Weights of a small audio captioner.
Training: muon at rate 0.016, 9800 steps, batches of 256.
Data: trained on chords played on synthesised instruments, 52083 training examples, 48.2 epochs.
Rows from block 7 of the audio encoder of a small audio captioner, named by matrix and row number. Rows with one number within an expert belong to one neuron, the router's apart. Each number is 500 + 25 x the weight over its row's rms, rounded and kept within 0 to 999. All counts start at 0. Numbers have three digits each.
Before each expert's rows are labels from the 100 clips, of 14848, where the router gives the expert most weight on average: "strongest on" is what is common among them. Only what is clearly more common there than usual is listed. The data: chords played on synthesised instruments. In brackets: how many of the 100, against the usual share in percent.
# router: router (encoder.blocks.7.mlp.router.weight, 4x320, trained with AdamW), inputs 0-63
# up: expert up (encoder.blocks.7.mlp.up, 4x320x320), inputs 0-63
# down: expert down (encoder.blocks.7.mlp.down, 4x320x320, transposed), outputs 0-63

# expert 3
strongest on: strummed (57 vs 25.4)
router.3:498509520488511477484544496484492471500480492485532468514488486430520491518528485525512481514449505480493508494535530537510478483525522466501534478512500531510546477488542475522474526536531487
up.0:543509474499488492463513480513480492489507465514526519493496511477523478501499443528534454487516493510526459512506506508502463504500435487510494469500511482551522525529484472529509509531522523
down.0:519545528535503454493491494513539507476512532506531504514514501486496447505474511487516525532466542522503470527514514451496474528485514470531491546507518542472502442493491492492509472510520545
up.1:523513526550511517553524510522472488495518529476453506510511501496502466467494530490517490530528473492509519509515532489507459484524514523498503466523506519496545459484485527461515479493554491
down.1:487495480512515453531490530501480509487490477480474512535498509452495478498502471507502525493494525476489509478503521520503538500530480496535445480494465488457505468526488492508478507567463497
up.2:468533517545471508481483495468506531484540491472476491483477521464538478465520515483500440488515501508504498523500494512529526496495529467453483519490526487506519449521473487494494539480474475
down.2:459486470495498550473495484518528505498501443489485545543518503512522439547512501539497484525522530514458534495499510494465495498479495504508491477492533480507554470489526465479511520477538522
up.3:495477495475475476518528526487479488492537499527480475531448519536486534491448476521487504509450474468514489493469463532485507506483503463514486496518484489521479509499469492519505522498519476
down.3:510520492481502492507501493490460478460513541433494501491535524451524524547465528448498497505536502506484469484498533459477537502494545485476488502531523498519489513471492522519472503571510471
up.4:503516461522473506475540515471500529488520538475504467524524460498472544491476486536496495499508486523522511535482492512492467462488514496557495474507508533485523499512495497523469489527487538
down.4:502434491497514520501490543514551467490453497460469527488528520476533528543518470498487500477476490507518526469473482520464520517494503525468514496471520485502501542508533522496473540522473491
up.5:463518523500496463455527499493489506482492502517467526486458504517506487501468499496493487538465562500536512513525474506440531474497527507486493526519519520499503523487494501489540503515478496
down.5:531505470522487455490470460488486529480470523489467508487447527540484475555473498481513539511521496496511463457485584497461501523482534531528471554501520508491510517510524506502488489506510477
up.6:498541485524556509519459547497494515518513477542529522512487537555480441466498537497469527525515481548503485485451467487497516513535480466458500507479514479494505474484507472516498495536488502
down.6:489471483507503525454548449508533547474491478530504511528534492508499496507488488517509485555528506508496480529463492495483527499492529503476481540505523492528515517511422500509513456436497491
up.7:475531537493455465502454507469519498488479502498454520532524494528487493494477489514487516529479495487555447515556486473508486542560506488553480505537480515547518495486528495530499507521486512
down.7:487479491493542493476501515509513463522453469492545512498462493520498484473537480556457490517523503510477486466448453505473499523486559489513478494516479532536482504523478481496493492476519514
up.8:518470512541456499476475499521528534512532505499506507453526522518491505462493521467476458488464509478502486519514531494489449505490453506485496494506540497466452525498496505519505481502489523
down.8:494494514471497494507492522491513466501470461501492512492490502457499470488461540506447546481466482483522502507533489511457498517455490508527484539486485536480458521511508527519526504496454528
up.9:480501543512457518472516485508489431472497502528511479534495474488511472520435483502515486531525527469512510508518478508490472489498501476488503494529516537507491498489480476515517445478470483
down.9:502567436477547487483455526527493530490504540494507442492485526490499471474501502489482488504534484491512478516460502513536510491492481478487519459504491471499476471517522525526486533425483467
up.10:507504543524525548500476466494496511459505477469514465558530480473531443546495510469509497521471491502530544505489484523514481478526493504507460515513480556477543484447511470526493490552479513
down.10:511479498481437530513527515468529485558493528502514552491538531491481478452509470473486495504514546485484495517501527510534480466490496491491550506485474467502506505502459530489489490511563483
up.11:498485494481495535465518480507514463510494494472483518482501514484494508495517515512416474521490491506550480433472513518500532510486489478546478488503499426501454503504466455486515516496521491
down.11:524511484493556503483509482444485516502508566470528484509538532496509449473480534518516506519519522514489455511489507478504524479487466512524504489455470494498506546510485496510499480479491504
up.12:545497481493506495504478446470498538452476532489534562533511502466503482491521471502515537484498482460503533501478489494534497487489515508473498498529501516510487510490498507491521514493494506
down.12:484464505471529437497474457515551483513536541485474492479498502453487469498490455533538483498513499476551501496512503510479451525447535504480441524536485517546522472504512513436510519490523497
up.13:480501510498529507491442507475521482514483528496486539515523510503515535509484539516486464526490505456491459519530550543494470544485521530515446471484488495490459492466456503477490500528497520
down.13:535489534497495492463514480475490489478519485486484483487520484497506500470491485516482490497508475523521494522473520507507501530486509527527481526490525477492484501482476501490482519506459512
up.14:480466516484489499455473503494525505492479451540494525483485468494466511503492497554533527539481472516538447552538474478491483487519524449515494495493496512500516560515531516509506494535490521
down.14:552514485538484492520529516512509489484511483478522475502494524490479541546530508499497492467536495483546512487455514514528510459486532526484506504467509543504516499527472483506486487477461469
up.15:523492493480483509499519483471543494515446473542555476540522471509483497467483492513570481538469511516478499475462518489487491512494509515471512500500469495528533537491510479537456463521503476
down.15:521535497495485474475527499462494477484472457470533505542491446494539502486444477535542490510488495484508542501471463464484460515547498475462529484494451518516500528547529454489480511522514501
up.16:493537488501493493509534496482479500490475554502548460495512455532522481528507484530504479442464527493518483463475500503507513505470499523488523508514526465493449545444516520515526506483522498
down.16:484480539504494469473470531498506534478522542501520504515514514438499516501527514446505422497513483497504476546483492454498501550512473504485512511514473493515517525541485495540457535536456497
up.17:458531525515506488492503515466507487537469564487467491509490518457532487495466531491501473523513510538427474513490493501517491499490508526503517481531527480484486540536480552510481508553486517
down.17:498504512529456512503513537534495503504528517538481532494483516466466490535533455475524483491534468475564478464530505537501514538514480506493508513480494458491498486501504542484506506503517495
up.18:476465556528506483495460456491499544516505499533502470463499535487521503441547465537507489490452545524500505511459482535490482501502456496499488529479524522524462506473477469569493566526513522
down.18:515480508564551536443552495496543506515504517477491496500513508474493503520475528506454471502491482538508492444539510489489494533478517477466457488516513483534474502520510489482551502544497501
up.19:512469560490487512500511493487491525487479533510480525526509483497503462497488507477521475481476491480502508511476510512490549472507501498455451483530495482528489468478485499547563458485511505
down.19:506539498512493544515546470490504515523523522492509475476505476499499486517504500482504514517520497478549472500508526470491523503472517504512533476509496513541517480493536474509550484532438494
up.20:493480520483529503537499490460516491492511518516509528509509511459499523479524491524533483483507482490506513483509498524484546514533503536496472521504518545431507485485512505486520472501571501
down.20:482496484482512501457500538523551525495467465538526522503499516506539518518495470514434547453503561514506491456508511528502452474474501462509520482474528482512518511487525558478477551497495489
up.21:552503486483522525506495524510508500516514497466469475503488500458528463519521491479512501514542453507500483497520476498511539493461433482504515531496532470492467515480485520491495485477484493
down.21:462492509552493505504509485474503472479525502536525492517523475506514458489502491486469476535477510477471479515509516548475517520544519527558549496501457520470507507560488513503483472481517534
up.22:474477478507494518494465504531516527512485493546468507497456480485535514542553499540541465483474485553494489499521471492494508474486495470510509516503502525455501488498486484505485471506483476
down.22:508508521511512443439486488488493454498526511538500487470492442475506464476524471522477497510539526476535467530545554532483484490538486529512460513500498493490500490463530488483516512510526504

# expert 1
strongest on: vibraphone-like (91 vs 8); reverberation (63 vs 34.2); text has "reverberant" (63 vs 34.2); text has "room" (63 vs 34.2)
router.1:477493531474468534481465472490513538488528450508472522490527451522478522498508491501508522468474458509499527501479498451483511510534527520496519508424491498476462522554467504496512484470495515
up.0:538543516471490497529467505490526504470474482520492461437505511509499500524482499512494507500525469504497508495454510482542511523509492514457484499514548510506481537499471573528473497505540472
down.0:550497497512511510471527478480492501520428489497477513480489510500493522486490462531448485518489510522499523554514518501492535473507484484546486487533541501543573527517486465494486537515482536
up.1:543485524522480513498527534549547507480471518492484496533513485497524476510504532496478514523517505539489510520509509526509514482482532473464478505504471507495483468500515481500536467508526552
down.1:488522500484502510523487510502549523505500528472519511461440454526479493480475501560520498484514499488537489491460470527493480512545491496500469489588501538498524496514502509495524457505469506
up.2:518501525534496488487461493506473518487475506465496482494491465531499553511548490496517504496472464509498497501526504504496480487540504504474545507546517522470457456473471499513500507509494507
down.2:485502539516470469478488476504467475532498515496499502501519501489498466500510531518468516518509444491449494508503484509471518475484533486487504504494513488541516500487517536480472564433507547
up.3:437529528458495490483493510483508497523470480473492537482468532473498481480484523463488472526498487511501509525518459479480536490491513512483511491547486496458507497474532527535475557481534523
down.3:481444472504520448495507514484480500469517490512492514469536462510494534500474512487530480512456518492502510488528521536491465539453520489505486518503489540480530525506483489476475469484485474
up.4:493517504526515481517550477520472444497503464485521499519505488542467462524521524493500468503520495522488487497508515513517495520478434518504528477499489534492505518479510514517514502488516495
down.4:469505480504459548497511502499490465494531505479496498508509491520489500480523491484513504486507485455507502478529483494554473539477473537521539485469488463487523500496512540456483492518480540
up.5:482515527528497542483521520487495500516528465522461497486506484415494451510552464488508488535515488528480504516513522522487468491465510545512488515534545494508517502457482506514538470508510530
down.5:489519515495487538493479449514543523517509508467522504529468512512505522528456513525482466528471485537483497501473464493479493529512501481513471508525467509495463488509494497504465473482496519
up.6:503514499496505467502475484490536481485552538486472468526512505545514491526490539522497482466504473508513539478515505473458482513510486511533521492499546494530528477447474498473504502479494518
down.6:525485504504521443536501553527486513480528514527524494528543509513512512486493472514517492508511499472489497530482510516491494464470490497505486466512492527445522514543487519493523486515494503
up.7:534486496512521526489497496496493477445529472467520508480513518466476465491550492538487509499487508537491472484480501530501478486499482475483459502463516486459502532461523518539506531515499553
down.7:525461487535502499495535487540497440514507502485516510499445514504485504505499511523511506497531511522463564546471488514502454492491474563535514522512467510532495496540491520527492477474529510
up.8:510487507541475475546497522524521500463500527501541496500466510478507525450516507480482455477492518500535536502452477487526517484572492497513538464461444476512529531483512506488512492541532486
down.8:472502494506463474517498487519500506491468512556445508508482481529516537547457475501468526517509542499496483506502495501488516470484516515519504550498495470480488469486474508462494534483538499
up.9:467510519499517466541515565513495496496492535510528517545532534483533471517490485482520500504516523527503531489432506489487489489504510500475497528497505505526542528464509505534475459472466468
down.9:476516506509459471500463490528449489553496489476493466506483533445468529526499513503510484507528495535509466487503527478503507513541485481475463525509509453477524501556493452514535497472515464
up.10:533456494535517522496499524458494481520488518454464456505533509464476489527478526543539500542483476544465502503506485492547540494471544550511496530482514508473472491487535476459489495491538477
down.10:519492526489520508483443496485481555498446500496454498481468507486494497514494508471507495509536493534498507510499516483491533507527504472503487480527510453491528511542508542508521509492527460
up.11:500481534476506485436522477526493538473490501497498507524450506505492508486483460496547466522500510496545530492491524479495467535484522495530489509521509458562523495496501509485490481529503519
down.11:477505486501494471492502541461466505504510515449489527510493474492491521468494489493502508484509490488518497514557455490510467503518540484482509485521554513494501507508474461540540527524481509
up.12:517484448498542499501491501468523476512512506483461511525478543482477495491500499471503555501494521516511538537492469463475485462513477463520508487457479503471514502483536476510541496528500504
down.12:499525528487549504526504472469456512501526483534494501504487470557498492507504502506511487515497512493518526508483477464512472477513531512509493475508487471528509492504515488516506487543468534
up.13:497501503531542506517484477487479538501452500479470491504533499506513524493483454469495505508486504492479511514532512443513540518565532508518512507464513521505462488506520505524481486545492508
down.13:511507502522537496537508505536506518499487522520464534487509500528499493493541506474513501521505438521519465488519471451509497480490536501523535536503519496504474531493481492473451485447505547
up.14:514547508483463496478459516524532496493530529490477498511456462512521466500533530531486503510477451452494490470490498518480493502497484482487500552540478426526505515498517506469520537501551541
down.14:468498474528481500525536508523500446516491500485506466491471507482496484555465445489539474483482512443499507478474446502527514525515484532484496519506491532467487502511453507519485505520497478
up.15:532462558404478545504498516454574485476475555491488521487521489508534531520507485490491500479534523458513484508476473516488522496448487536460522503543479496532526529489527526515496518506493540
down.15:466505490459525485515490478532534495501532437489509488494497485489518527438520507494535492464480453496479527485521510510544484519536514463514530446498450515525490512490523489491506498514545498
up.16:485512460513470494501465488499525511463495510494488528489521522519511510513515510484523521499482510505495511516517470451521500508507494510510496504513531523526536517526505490479516509500466478
down.16:509520499498510474483495538499479463483510496528491471530489544482509521485488446496522504535507511484542506476478523506493506515482486512486527462546493495537516489512507490523484505489517507
up.17:474452503526446495516514490493495474504491516470553435495543508477508504561464521504528511515524482524501484470486490503473479522507483485508492532509526487453519496491492544468490509551480489
down.17:534489462487502487489491515560496515493476525489453526519485495483561438468475483464513494464473525465500515480514430541508499506523492471476508477485467521505480494505520511514498516561530541
up.18:475495473502531511497496540503520495516512475495525514453484471518442544492501448546500491513472532492484513491500501459506505566503500486522476486475496528539538491490488505561482483506492482
down.18:537489542464500507442530487515492472536500502488539484523501503494495520499466481494507490471483510487511504517491493462502529468473464525497552502502511520522543555524521523500505491492563506
up.19:493510497505516493498512540483532480512488526480469510519520538517532521536496504491492485499472491503509407502488527482490463470522479486452468485516476470541542471505448517507484485466528488
down.19:467520501477473475524510511516501483533510542485523485494467477458502468484526487492509471498525502452492508486530573479503459508500528467518509470513466496491447493493468499496493533521499473
up.20:496439476502531483502482464447491506508510518503472497501527527463468489506537516476480508491548514516521549511475577511491536459514515462519479513530516473474489498524472533488499497521503490
down.20:523518542484464473514501510468481497516518526493483515517448510506503454456532512485533534499528476482523528516488478530477466494486505513492444486491493515520493457497521527494516536491492475
up.21:472489500519497483489496538462518473478502473504529522510540490490489519506480533552526498510524487542502514493462508452479502494526471457517502463508484521494546523486510485546516446468503549
down.21:485501526539515549457511498498493508498505503504474541503477493540515506456492463491520475491522518483482489496466520495478490509528493499497501521487497512556499482492487485516492517515524525
up.22:548505518490498516491522535477522473519482498497519488521543506464482474474537495544465498526487497493489490501474544476517478495521519499501509476478487481465495468479528454469475470546492460
down.22:540505517498510499552469454536524502468523449473477511483531486482466502524508505523503488539498532525503498518495486515512483516469477537502492526482482502496493448490541484543489443528479518

# expert 2
strongest on: pink noise (65 vs 7.8); horn-like (47 vs 8.5)
router.2:471495450482489505481516496501494532468456515493512491485442473543557447481474499488499538535498522510490528482509525509450485508472501517466482523489494507511525466510481502488500509474504533
up.0:482509511491520478478493508502519444462498536508445501533481476505474519499538442496517493503539538442506526502452482508529490511519527492487539501484484483528456487489511504507477487521507502
down.0:502483493512495470503439464504494486461487483535501554488519530490517490486489476505508500513504491517503505500553524530519494514530503520519488495479487527522481487514497514519521514517490518
up.1:491500484527496504490491524467533467491526522467532532479496521505472534518520521469491465497520500499501531491531499502481478461522494492524500519533519491531539444537520484570487476493527508
down.1:505496490475531510506497498534564509538494548525483470452497506510517457511565495480543508477505462481508492519485467505473493498525518497494470511502526510460454498498497484492483529498498490
up.2:526484485521491501491493528521496539526461536496501515526477494538517497472470476475498491500531531539530446496503519491482488467503469468496526491497516526491485487490521522497491483502547488
down.2:491528512511479511494504497494529493523543465472460481501485497497451537488560460497505442504508502508505524483534477498489518494495506507537512507452499492525481492503525496447534527456509464
up.3:497493515531494549511496528467475545479536491468479496468536480469523489516529504517457538551471495551475479472497492512490472555518505538470481508489485507510524492453505559496479495460540529
down.3:461500480468526499444476453474491441512476506537536509520482493490492519520552510513495468489497518497489461543523498555517517480515535495540474506511488532495504529502494423492514504485517509
up.4:463491515501522506490515516467486500494492485479508452529526478443499494442500528515512472459526465515515528504534542530564498502495447532542481528505511498533461546457502484502488535511511460
down.4:485503503501538481513507487499459502485480521460492470546516508486444502543511493503516482503499524499484475490542475489471498516499523497549448499495494526516508471515511497512521516499513476
up.5:478483508526487504452492498494495535507483531500542480512516469475547550487521500502519437489502533504572507484487486523481495461474478489484494526526449463536495492506457520499486469504522513
down.5:489524530492526527505497458512490493487532519491525481523413496464499492494511490512529505465509492530490475535513492523470456475491539481500502455501498488478502496516545494508502499417529483
up.6:507498509479463512452461512475515443496485511459526516507507481518501486488529490477496530515451470520443501550512526498536518475475515506522459470515556513501529484482498503497490486568528510
down.6:536475493499494467540536504528487554504565490499547506524511487489529520531533470493480481496481513506536507505471513481541528497486484531528491501470495510490466477536526529521515468506508488
up.7:553525500524492486502434476475520491495482466500521511511476540482514542484501529523503454502468520552505494535512544507484538556489493537475526528502504492553520492444483446531544520496473540
down.7:511493520516538485519512526504483546481515504535483490516513443521512553512548505487449448496518513460503542519507512472494491485490462513509522525505510468517476515500502503487452478477486522
up.8:489536562463486514536504516494489540541512515490521505503503497479502483523492521493532541537464512486458485507527516500462504486488511493531512516502529488490512480511504517552514485463520515
down.8:506489484509488525503487489500473467480461484487505488520477474444515497495528507458512485533478469502500527487493543445485517527507466445510455442508533541499515521532494551488509551489466497
up.9:509507511466518491476508526485495537514537505502469516469521525477537496486503534517492539502541498476490520519466539500522502505472503526482493477529515529523489540476476487524507514530489527
down.9:502542486514480512461477523462490501501513531474465498525483522460499490503461475529477511500511530535495530509493501502493483501520526572528483509484500496475480504506549504481497479477482507
up.10:503484515490529482479488480521521469514537526478540484517498485506487464535484518515491507481491466474498527479508512487479509457552445516472484520470511511525493513461449516483505469489532504
down.10:491511523550493459545497517549462519461492510512505500498509543451481476524485550475495476466503529503502512531455541491463466504529503516502481505552468486491522472538500484494474514502466539
up.11:480448499511465521481535536520530475517510482483508511476479488503447521495482510502527534515500455497515533485494527519500495531530479555495501500484465501531479489519524534542480503535529496
down.11:486504507492457476528454484509453519557509508535506476498513466557461498479525473485476478482481509528491512506461461452470497489514462514517485501477490528481500522518514506485482508444490540
up.12:526475482447476517522492477465516557483503515482489527487503538502500485489491543489482507503510500473511457474492489470478529534502540503483468463502478462540503536529468507497460565499517526
down.12:472480530458491547471481503459478525485506499508529486507465490498494467490452513538493539507516507524484523484497495490520523490528524484527509453501515494493541489464495461529523489491507513
up.13:490473526467514514489468469501508518463512495477527502534458527507514474505513499515544514524510477527541489500546505513497522527526476497488461532588501495485547531522516521529538526493484493
down.13:529475501516532453470486472536487526519477520492454491536512477469518459473523487528506523481490525450521474471443490487469498511488491516503457533521515510527508511536520514454481499501506487
up.14:480433459472542500453476464516516544509514491483498501494456492458520465497534480500507522530466475506506497477515503488479473507450515469501491514470510503458509491489486509434503466483508571
down.14:490507549493497535519510506475506514513463496511525487552553501517484486520543507454479489510516492535503487503505508490489473483496489484491493532577465471490470501515527487502507509522489484
up.15:517487566469516507474512513436524543481487459490525488493493521478501538508506473534518492464461526470465535480454476535506471504486507534468508545467460528510545466488521478518516512482543494
down.15:459513530463463521479491501572478452496532510451531514496472511518528501423517501550521523495511512483503538465485538466517531496518476455524488542480475469493514480483515491546520474519520513
up.16:525519505571483488501486475451520466507516501508470489505491491505525488527502549487497537467498460496474585512495491508456495535540517497492459534490490496474492543499513528528516478536526507
down.16:500518479532454498485502505522516465507496513459523450534531489491491523463530496514488525474537546494510490512508515509577513512522478525496490566494460488525518494489495486510512486551442505
up.17:459511448494479492471525535537495481542529543507501485494477580536491520503503554488469492508470481549497515486488474494515489518495486528482489532542481514482515494482514507492500523461522464
down.17:512521574464468503547461519496480485528523499457504466491482507485513519446454504501473476539531474525524483500463491467552502530492511536471472490485514466487515552496532520516448511482533509
up.18:542488504465469504507514491506523533476498479554469474482491511450471480492465502461467471512511483509489492483506538491525462487496534512521482455498511512528500440558517496504458487473512532
down.18:468484468483448491479462513511517514486504507478483498467471445587475503490531531500521495491471513475531508484485498516529540491492482554482583481477486476478493545468508474533510546546535521
up.19:489476483509470519519477483497571485500490487521527510528526525505493514477462507484523522527543513509504502503505500492469496522496500446511512480521480496475541480527501460518506489502487555
down.19:500458501492487504439501475521495496555459541467521509499515498525551522557474452544500495481461472459497498487506438504528479485482481512478531515528447496498518509486508520480511505529540455
up.20:525488515505515565462471465514520504509480509500476529474488457502504491452506501519525475498491500473522462510499529510499469532515458478483484497521518481520488511515485473513486509481506534
down.20:473526467503507523480493541474491527523469497444517482519490504520476466475499492504481520512510559450511489549474509506514493512452493507493485484486473475477502516499475490484469474476460498
up.21:512481484518490529504496487496468519488487448475496489485517486498485512491536522505543508532484500495544453465485502467511527486453513515514479456471506510488447522502523457511527512499482490
down.21:478452503515547431511545508487469506467473477539513508519502523500553502488459505494514521497475485441484491566486515508524513513520476478513520527503470548494500518499534508480492458484482519
up.22:506489496499506497510534517479480481509526485494480473487465486465488466494498502529472453485482504524528571474520517496512481528478484508511514519477476484503463488480536490488481476518496499
down.22:523473504501451534535501499481488536542468508473506506489527537474483551518511488545499508539530538501505484535532529500533481496481514490467525484470519496493532482514530458516507503499526516

# expert 0
strongest on: arpeggio (83 vs 49.8); clarinet-like (65 vs 8.4); playing: arpeggio up (51 vs 25.2)
router.0:552477483527514469505516510502487497517526540482517513553494531514482506459525499502477473519561564512490481498454483522534524480469458520515440500548498482505466477467498503484511489508488483
up.0:504528478514492503490521474478532554498518491480503539472471471465492491484551515449503470478552503468486512490456485492481500477508464476455506528471469472482541495483501515490494482520537498
down.0:544462558517481472484497515509493492497515539497522490586480522481507506514485479532508518511489464495504543508477481497524461445474502499506520484558526525544464475510482497481528500516447481
up.1:505453469471460470523503514463530514481503524469488469508503499471536516500512502517494474481472499559526480488456473493516501548541509471521524507497498447510500499556445494514502480505498490
down.1:532535481483497497512487504519485519525441540501477468457518462534485522524528559499524483497473498442489489491528523526499478479488477461549482476489460506510540524495504498557513502476479475
up.2:519556475485541500490506512482506476507516497459474515474497468432481517526516539520446509499488525462441542494478497534496454494464497482486490462503526508506495510509524522481465467549491485
down.2:488517465507509508494501507517516485489526533510507519438548522436491554492519491467523525497458496523509495485486528509474456456530497499514470487513467552516472507539476503481499509480486496
up.3:507450532490522505506460521512515487500484504470508497526449481505465499482508544536526473536511478506483504502507480489536538545490505504460506480476462464479500516502511570508515523489519511
down.3:470493471506528511494571501486524474499500488489478546487467522525465547491511482477506496534498493494521515575529510503483520509446476528525513505549494455489473520514462467504478514516495475
up.4:485477449536488482517473505526509510485515502519443523488494488466506510502464489455524469511513501493509497465461506507483504478506527489488485544519499501479524539530512475540484522486474490
down.4:478515488460505549506499557465483516506463468527504532489451519477491452550509486475487548519506505516494532502513544505537515497487522544526522502483475474439516483512505547464463506509507523
up.5:524478505523526463493450500473525500500466516484525475528477522537455530510492542526494513537520482449462507538482478484475531458529513489513509526511482511461540511467519510519504459474504499
down.5:500538508483545493480500553492504521489501499512509524515485504495529508522464526501489475494497554506469531541508453504475500481498494527490466512532539536471453483535501468524494496535441531
up.6:520483496516527489539502515507470466454472496523475485507495460505482490466501543513497518438527498485465505501491480489503522524487518437482508541497495546546541431476482477482469506501505510
down.6:509480500511545492495486530499504521520545456515498487493488474520482451496483486470494492494522489501510500522431457503516502518491510514499471491496507516453512512446498497520515525541465514
up.7:529491505472502518525521522488478460465462532513506485523471518536517466490475472533480540460480519489486496509486511509530550508540518526495537547493499502492516497510496458527526513476466528
down.7:483520499481503500523465506484521502491489461459490479489503476469472516503512488508471524506466490506465517524499496545483488500496535491506452516503499491520477482482460497522524488508458493
up.8:486453463512515516464525509493486508489472540512502474512522485455516493488516519462488536477490524503480514503464490497480504491507527462526443505532472524477517465455488489437492525471558470
down.8:506495496501525499472467519537488544503517448493514549493510509479487509496515518494516464483465484490542501471523473489521520528514473488470513513522563539482510490517519511480506469538514523
up.9:476458513499507506505520472516512449451453460452526523488515495488500500488505498454487508482483481512538516495454521537527508518503549513494510490468512505516474500456464494546516475533525504
down.9:490551494559489485493482520548485470512517480497519436498467501487509530501498448508509517502524494497530510534456479478522494517502515523487541494496462470483491536493516489490501494511457510
up.10:493473485479494498528518512505433521479538489457525505527485505535528487521508506492479503516458519467540481487503481499520520483506480500466489490508490548497543499463506503448541501514518481
down.10:496521517448503536523466461530536510461510476527506509504496457469511452501455475449460523479464515508481508558552548467494450523480521509508525489532476473467490503548494520495495476477503488
up.11:472478545492476478477480512479478450472470520537498479507507492478499506504503490520480450481495519504493504502488442536476485529492480506508491466496532504539537495481473511482504478525546527
down.11:461502544526524525500517518502509514525492459493520488463487522459501500490475503489524489473468477514522467487527476526487546465486510464522541532516492433501503486507536519518444491506507522
up.12:482533519493474519494491484507485545486496560498490460476517494460461494480503535448456468477523469485520501466504495499508491505502543579508475529512494565466516500501504483524525518496468503
down.12:498455520506482521538554487495526523492538483516494485522520515487514536461511513508439556510503471490479514506485500512529454477488499481501547474503506484541478534495454514458496498469516511
up.13:516508493575544497513480486488496505506508511479465502478511507503524482491486490489558522512452497498499492472508501493467480480480509525504476454453532471483462510516569463489491487495503437
down.13:547554532500453500527447511505502505516527497500498511541455515504545510520544498534497496438568515473523457496478502479487509522480519520491513509467492542527491511511498535508488490528507507
up.14:461469485502536480540478486491512488536506519482553482485480500456458504476488495535485513502546544525488465479496479509539520516541504472470438485490515524472527481472481469471508493498474538
down.14:464461493515526510487531507498483513511495494492474492518524520511517488533547495447507477522488498489516494509518463455491520495476497456484489531508521557530483521512511526534541507509516459
up.15:473515506448495482470469509504557534488497495473546505490508502544534493513482499484512502494478475509496496507447470522471490523524506490513510481469509532516525540477503484505477447541503547
down.15:490469451504499497495505528497507512529467475479525477470521484448496497523501496476495409485494544487511511489505502495472543498500468505499459544475483526506490480516467550497478513460499494
up.16:549524499477486493472518494527542492522494511513510512492469447521513511506463540525496528502515496447504503495517507552485516527536484493532548525549555493450502476503504513479511496499508501
down.16:499511442532485504460520475516479523521497542506465474501518498513491539520468473496477527427525528508460512480495483501497525508529476488494498516493511476454495540493486497518473501509495561
up.17:513510517478525529458482497507514517519493492470530461540480514500497474474553528501465447538461475499502451496507541475513491515514496524529502489480494474513507499469486507472506515506472520
down.17:541488522508495443505496544534506484467507504522505558487535486491546506498482511488501535509480502494507533470527456495537515516532488470492534514483488521515491494510494521496516495517534507
up.18:513545499540450514487483504522479516481549480481538471506468492481501504479559506526497471498470525490502475479545506509508498436467499449465508484468516524530484535488493552466515489484483493
down.18:455473497519458539481504480503520478513516503505463535537509513494558509540497510508527525514475469415516477515515459532504475492466498532535505475499486507513468510447457487506463491505535487
up.19:498476500524483522512506498563492503493549484480480538494482509521487484521465465492480456534488542517516489509469484544530525517520484513515471519495500510483486526473485501546490494551496513
down.19:514496477509542502491491485511474564490504490581515511510486496535498466489506497528477471450498476519506531506464489529492514521495519496534511493451512486496458510450540459471521541552520487
up.20:491507484511508501490510498495500541480512462507524507547481439480506510529516512532449526540480506484528530490510539484489498491552455495527510494506499501494498508511501476533516452504511504
down.20:502537481509488474490526502536479495467522513472522518525566472499477509466465486531472450494459495518518537490492498507497544489529449482529493506503477529493514516513514475505543488507528485
up.21:526464525529461516516484513470513500483459464531503491509503518481515457524451510500549500561504480494510528495498464567494447473496529540519474508493530501527461491517495453464539499529483508
down.21:500544496482513509516484532515518479495509512529526482500486494498495519482479490472494507461451469481500501498464505528526490441503490506471478496480473491527532510501465499508490508543489506
up.22:487518497481528518503549483490507481487563487518518476506495508524446517454516502479527480539489512520507480517470488488526490513524477510522552531540487480545545546530521488509531530503465525
down.22:479502505478498497489476490503504494516497506459504526527511443547504476503445541478553511461491504524481535528486509481479469496466462486503507508518507504521486489460517501511551469532521526